config = dict(
    model='masked image model',
    dataset='simulated fluorescence microscopy of cells',
    train_examples=195000,
    image_size=48,
    crop_scale_min=0.8,
    horizontal_flip=True,
    translate=0.06,
    method='simmim',
    mask_ratio=0.75,
    loss='l1',
    arch='convnext',
    isotropic=False,
    norm='layernorm',
    hidden_act='gelu',
    moe='top_k',
    drop_path=0.05,
    num_experts=8,
    moe_every=1,
    expert_mlp_ratio=2,
    experts_per_token=2,
    shared_expert=False,
    patch_size=[2, 2],
    depths=[2, 5, 5],
    widths=[64, 128, 256],
    kernel_size=7,
    optimizer='adamw',
    learning_rate=0.0021,
    beta1=0.9,
    beta2=0.999,
    eps=1e-08,
    max_grad_norm=3.0,
    max_steps=9400,
    batch_size=128,
    epochs=6.2,
    lr_schedule='wsd_sqrt',
    decay_fraction=0.4,
    final_lr_fraction=0,
    warmup_steps=470,
    weight_decay=0.1,
)
Rows from block 9 of a small masked image model, named by matrix and row number. Rows with one number within an expert belong to one neuron, the router's apart. Each number is 200 + 40 x the weight over its row's rms, rounded and kept within 0 to 999. All counts start at 0. After the name is the row's rms in percent of the matrix's.
After each expert's rows are labels from the 100 images, of 14976, where the router gives the expert most weight on average: "top examples" is what is common among them. Only what is clearly more common there than usual is listed. The data: simulated fluorescence microscopy of cells. In brackets: how many of the 100.
# router: router (model.blocks.9.mlp.router.weight, 8x256), inputs 64-127
# up: expert up (model.blocks.9.mlp.up, 8x512x256), inputs 64-127
# down: expert down (model.blocks.9.mlp.down, 8x256x512, transposed), outputs 64-127

# expert 1
router.1,102,203,195,206,160,142,123,292,178,126,262,139,191,263,180,184,216,137,217,306,188,207,165,247,201,170,195,176,211,268,274,201,226,182,216,201,200,207,236,184,224,187,135,239,195,193,244,253,204,146,194,169,128,317,198,245,256,239,246,206,199,208,217,180,209
up.0,114,210,230,171,191,170,180,226,181,186,161,182,138,186,230,184,234,229,220,135,243,183,188,179,191,194,174,201,181,152,139,164,218,221,202,192,197,271,164,169,143,227,199,209,181,149,181,166,216,197,191,163,171,202,125,149,232,211,143,162,186,238,147,191,194
down.0,120,163,206,161,136,89,201,171,173,205,178,224,208,167,182,163,173,204,195,173,195,196,202,111,146,193,123,186,232,226,316,165,224,232,199,182,242,181,240,182,229,173,121,159,225,156,202,267,218,149,171,264,177,211,177,191,179,180,110,156,206,173,188,240,113
up.1,103,145,197,214,217,188,208,165,245,245,212,176,201,220,235,222,240,206,214,180,108,263,250,168,174,246,221,132,204,165,188,192,133,239,185,165,141,164,219,239,217,242,245,169,229,263,249,303,211,164,179,172,179,242,212,180,94,202,156,192,199,222,189,179,181
down.1,098,213,39,194,109,186,202,184,174,157,215,190,145,226,195,215,151,182,201,186,144,201,195,242,211,193,192,193,188,235,184,190,152,210,211,211,196,225,193,207,189,117,249,187,191,188,204,203,192,168,183,203,199,197,202,197,258,208,178,220,230,192,159,214,244
top examples: crowded (100); cells: ten or more (100); out of focus (56); yellow stain (42)

# expert 7
router.7,081,203,202,191,263,145,129,148,181,226,175,194,134,138,235,242,305,108,193,111,206,248,265,183,222,151,233,233,181,169,208,261,174,254,126,194,160,162,211,217,222,223,137,169,190,168,260,284,181,198,192,220,178,165,206,208,180,289,200,221,214,171,182,193,176
up.0,118,214,215,177,218,222,200,225,169,203,196,245,228,274,198,184,204,234,212,224,184,211,167,208,243,238,227,182,237,221,147,194,166,241,177,175,214,230,287,189,181,176,236,272,157,165,159,175,277,166,174,195,116,176,180,144,286,183,245,188,215,159,246,184,182
down.0,146,170,176,181,184,202,130,266,210,209,224,159,176,208,280,233,250,233,168,170,277,145,240,248,177,250,191,162,118,180,112,112,200,168,177,230,225,246,164,137,184,252,218,111,151,161,220,236,213,298,206,132,222,276,268,198,246,208,164,236,165,224,263,195,150
up.1,102,182,202,253,180,188,213,219,185,131,143,219,254,212,175,252,244,191,138,170,194,177,150,237,175,173,193,175,148,231,245,196,83,184,170,195,230,173,148,226,198,203,252,163,186,278,120,232,197,206,213,203,158,211,134,199,159,233,246,178,173,204,181,208,188
down.1,087,227,240,166,231,169,209,262,128,129,253,220,230,188,166,199,204,170,268,180,257,185,207,231,218,181,195,172,246,252,138,194,192,72,233,209,158,185,177,269,228,216,154,185,178,228,183,217,264,174,219,151,160,141,156,201,216,163,187,284,129,207,283,179,216
top examples: crowded (98); cells: ten or more (98); green stain (79); ring around the nucleus (30)

# expert 3
router.3,101,205,209,183,203,165,229,208,189,184,192,197,297,169,217,216,164,188,216,252,181,152,199,222,192,273,178,197,160,183,166,219,177,149,179,181,225,206,182,216,192,189,293,225,192,261,256,181,156,191,194,165,187,291,188,198,128,173,195,213,195,243,136,182,182
up.0,104,201,200,230,234,219,239,184,232,222,155,233,237,117,199,115,139,200,242,188,199,136,225,164,191,172,188,231,244,212,171,210,134,261,307,154,159,226,164,214,229,258,214,214,166,253,247,219,205,212,93,175,257,180,192,234,119,171,239,217,176,271,230,179,250
down.0,086,180,196,185,110,193,212,279,168,160,187,177,181,170,152,150,210,184,159,150,221,233,173,160,196,239,153,224,195,238,218,217,123,243,104,197,231,240,188,190,193,162,223,152,205,177,197,212,226,246,219,174,160,156,216,236,117,204,153,185,247,265,243,204,136
up.1,116,178,185,201,233,318,155,224,206,203,192,325,160,185,166,185,282,233,188,111,208,182,202,149,191,199,216,248,189,228,204,204,149,212,219,158,126,154,192,361,214,275,161,133,222,232,218,204,266,191,182,226,161,209,184,194,186,239,255,312,123,264,108,183,274
down.1,087,242,121,163,120,163,141,162,181,148,34,172,152,164,192,239,137,161,196,210,201,194,175,237,217,168,172,250,236,231,201,241,137,190,278,171,151,264,193,218,247,245,200,164,180,146,236,240,202,202,200,192,195,192,281,268,214,268,222,156,184,243,182,179,260
top examples: long thin cells (100)

# expert 4
router.4,104,202,204,214,177,303,230,197,279,200,258,229,257,261,190,191,211,258,202,165,231,165,191,198,186,177,208,159,230,262,202,192,234,201,243,248,221,204,224,226,179,242,200,205,212,247,104,162,164,241,184,197,285,199,188,268,206,236,213,159,137,274,165,218,257
up.0,111,264,165,227,228,244,177,203,107,201,208,183,237,255,238,187,243,140,204,132,172,263,171,200,212,192,194,111,192,221,71,196,177,202,156,173,195,205,131,204,182,200,246,212,210,204,220,233,152,157,184,239,225,219,213,142,225,192,194,35,145,191,169,215,216
down.0,082,131,219,254,246,299,156,177,224,221,281,235,216,171,179,226,223,220,177,200,106,205,221,192,172,216,203,177,151,177,173,183,215,212,204,185,204,198,177,192,164,224,253,228,242,187,165,196,143,256,178,202,169,193,237,208,223,195,200,331,177,229,196,231,140
up.1,111,225,204,236,164,158,238,157,95,161,141,211,169,227,215,237,237,133,172,193,76,223,240,217,225,237,209,193,192,221,196,270,196,185,154,203,183,207,200,136,213,190,188,221,171,110,220,139,207,181,174,164,185,167,176,190,269,183,186,194,283,214,248,245,208
down.1,101,209,155,181,115,151,230,297,144,254,189,175,239,269,147,185,269,125,211,145,246,228,174,164,243,238,197,224,302,245,189,221,176,185,187,227,210,276,257,194,236,217,166,190,177,177,263,176,201,262,176,227,222,167,160,206,261,162,210,233,178,166,283,199,251
top examples: dim (82); membrane rim (61); green stain (52)

# expert 6
router.6,078,219,201,202,232,259,187,194,252,210,188,193,191,184,191,174,203,232,179,118,228,220,219,206,188,169,257,197,230,196,245,162,187,246,157,161,192,168,218,173,157,259,189,187,183,155,82,212,275,234,191,200,251,118,197,168,226,274,192,217,196,218,225,193,214
up.0,109,171,201,195,194,240,212,147,280,187,87,158,169,184,203,247,148,189,147,296,178,191,177,224,163,170,170,171,192,138,234,191,160,218,169,203,206,177,203,229,185,241,235,194,221,277,210,207,146,230,213,199,216,175,204,177,150,185,157,245,264,218,154,192,132
down.0,112,161,240,271,252,198,221,202,232,198,211,197,176,227,183,231,195,231,184,229,237,170,211,258,219,179,231,217,196,208,175,198,170,120,205,176,224,187,235,241,217,281,242,289,177,259,183,267,163,135,226,216,175,174,255,209,136,158,232,163,168,199,139,178,280
up.1,108,186,220,174,203,287,262,194,284,199,237,231,141,168,177,186,148,256,156,161,214,138,257,121,199,198,178,195,249,203,166,217,207,220,287,192,177,166,250,226,196,197,200,186,188,330,224,131,216,182,217,141,231,127,167,201,113,179,120,176,157,226,255,213,185
down.1,092,106,220,285,173,182,204,197,211,191,169,221,188,187,287,200,268,234,190,176,254,224,208,217,191,225,191,251,157,64,181,207,214,191,229,180,164,195,246,278,169,291,215,218,151,242,183,220,194,201,174,219,243,212,179,245,154,150,140,150,168,208,219,222,259
top examples: red stain (100); crowded (86); cells: ten or more (86); fragmented nuclei (31)

# expert 0
router.0,112,242,198,236,193,221,277,242,222,171,203,243,197,230,210,203,209,242,212,239,206,224,180,180,233,242,194,208,209,206,145,217,189,147,191,162,184,194,194,166,210,148,198,136,184,286,270,200,196,166,210,224,87,191,189,161,246,234,179,209,123,144,208,189,95
up.0,095,178,211,143,193,170,161,142,245,178,134,192,241,239,189,182,217,195,172,92,212,187,234,169,192,141,178,223,233,246,180,204,221,238,213,221,206,167,185,215,138,261,276,176,116,186,175,190,184,203,199,157,257,160,212,183,176,219,184,158,263,225,221,218,206
down.0,085,179,277,186,260,220,184,210,190,257,212,231,215,222,215,233,212,239,190,245,169,174,185,214,186,186,231,224,260,207,218,168,249,145,181,206,244,148,154,164,229,234,209,254,273,221,234,171,162,184,225,185,145,182,149,200,173,248,231,254,219,258,252,227,173
up.1,101,195,208,138,169,201,124,127,230,159,202,205,230,139,181,160,219,144,201,114,205,208,222,122,211,173,174,231,205,205,184,209,222,281,154,157,197,211,208,216,154,277,257,211,117,152,175,237,203,148,160,192,248,137,185,158,257,236,229,168,252,215,237,217,163
down.1,077,191,307,220,265,238,197,192,206,241,147,205,201,183,194,207,181,199,212,244,190,192,207,230,188,218,257,225,222,185,222,173,218,226,212,212,189,188,179,166,218,229,188,146,212,202,223,152,149,159,230,178,203,202,156,216,195,208,211,185,228,220,207,193,148
top examples: few cells (79); cells: one or two (79); long thin cells (76); cyan stain (48)

# expert 2
router.2,106,204,228,156,200,153,182,142,129,228,75,182,192,162,207,183,197,226,182,176,139,171,226,177,185,282,162,228,223,199,162,194,181,218,196,190,196,350,194,184,195,260,245,187,163,200,244,216,226,161,207,219,139,205,196,159,169,45,193,177,313,174,196,192,242
up.0,096,204,196,203,160,281,239,194,263,167,259,189,234,192,256,224,237,221,179,146,242,212,204,248,194,216,163,180,224,220,228,194,228,247,249,224,163,221,244,249,209,135,178,178,178,216,110,180,153,197,192,206,293,152,213,199,237,249,270,145,149,241,201,199,227
down.0,070,180,284,240,262,198,154,185,178,200,256,232,201,186,191,226,211,201,188,153,179,235,189,168,222,208,229,184,165,267,201,148,279,195,270,181,182,225,192,155,291,219,245,293,226,202,166,190,214,207,211,182,206,198,215,183,191,180,173,219,171,283,240,152,253
up.1,077,207,188,227,194,254,223,94,140,192,192,160,179,199,206,201,253,162,177,72,175,208,204,209,206,193,181,201,295,232,130,162,218,210,212,173,175,284,191,260,180,199,180,164,195,228,110,177,244,234,192,201,221,171,194,207,234,158,176,215,222,249,284,173,220
down.1,061,222,235,153,181,171,259,153,245,257,223,185,118,186,187,229,193,179,211,201,314,171,190,218,216,213,224,130,166,209,180,228,228,256,118,183,164,178,200,125,174,158,288,195,189,234,256,167,191,217,228,183,216,205,184,225,195,142,198,224,203,222,169,225,212
top examples: few cells (61); cells: one or two (61); out of focus (53); long thin cells (49)

# expert 5
router.5,109,129,200,222,170,189,259,179,153,185,228,213,182,196,216,225,96,194,180,254,193,200,156,218,190,250,197,200,164,129,154,186,209,143,246,218,191,168,190,175,199,80,264,233,219,135,273,201,203,227,211,220,273,210,186,105,162,191,183,208,120,177,245,186,201
up.0,100,197,172,198,164,193,206,217,251,229,157,200,207,174,158,192,189,240,195,152,200,269,216,277,215,153,182,226,144,159,215,187,213,209,197,203,161,192,207,183,147,327,136,180,154,188,182,232,220,132,167,224,188,187,182,212,123,230,176,135,209,191,200,248,285
down.0,106,227,171,235,159,203,166,194,230,140,168,179,117,199,233,206,200,178,299,165,187,247,162,108,229,213,191,194,149,161,194,239,251,227,213,204,152,159,159,201,184,174,182,232,164,251,184,226,178,233,198,212,209,214,268,197,178,200,165,251,132,211,189,138,252
up.1,092,239,224,224,210,197,144,220,212,190,227,225,277,216,299,243,184,202,160,174,200,203,191,123,245,215,150,207,184,192,138,198,193,171,232,186,155,280,209,262,186,296,181,209,195,216,171,237,212,204,213,172,193,201,173,191,149,155,206,186,104,276,109,173,214
down.1,071,160,227,263,252,169,184,117,166,229,190,174,191,183,270,200,212,203,166,191,174,222,218,228,225,140,183,253,118,223,220,212,211,190,203,181,207,193,148,153,204,174,216,221,242,257,183,278,243,217,222,272,146,142,240,250,248,225,182,157,237,247,182,205,251
top examples: long thin cells (99); dim (65); crowded (59); cells: ten or more (59)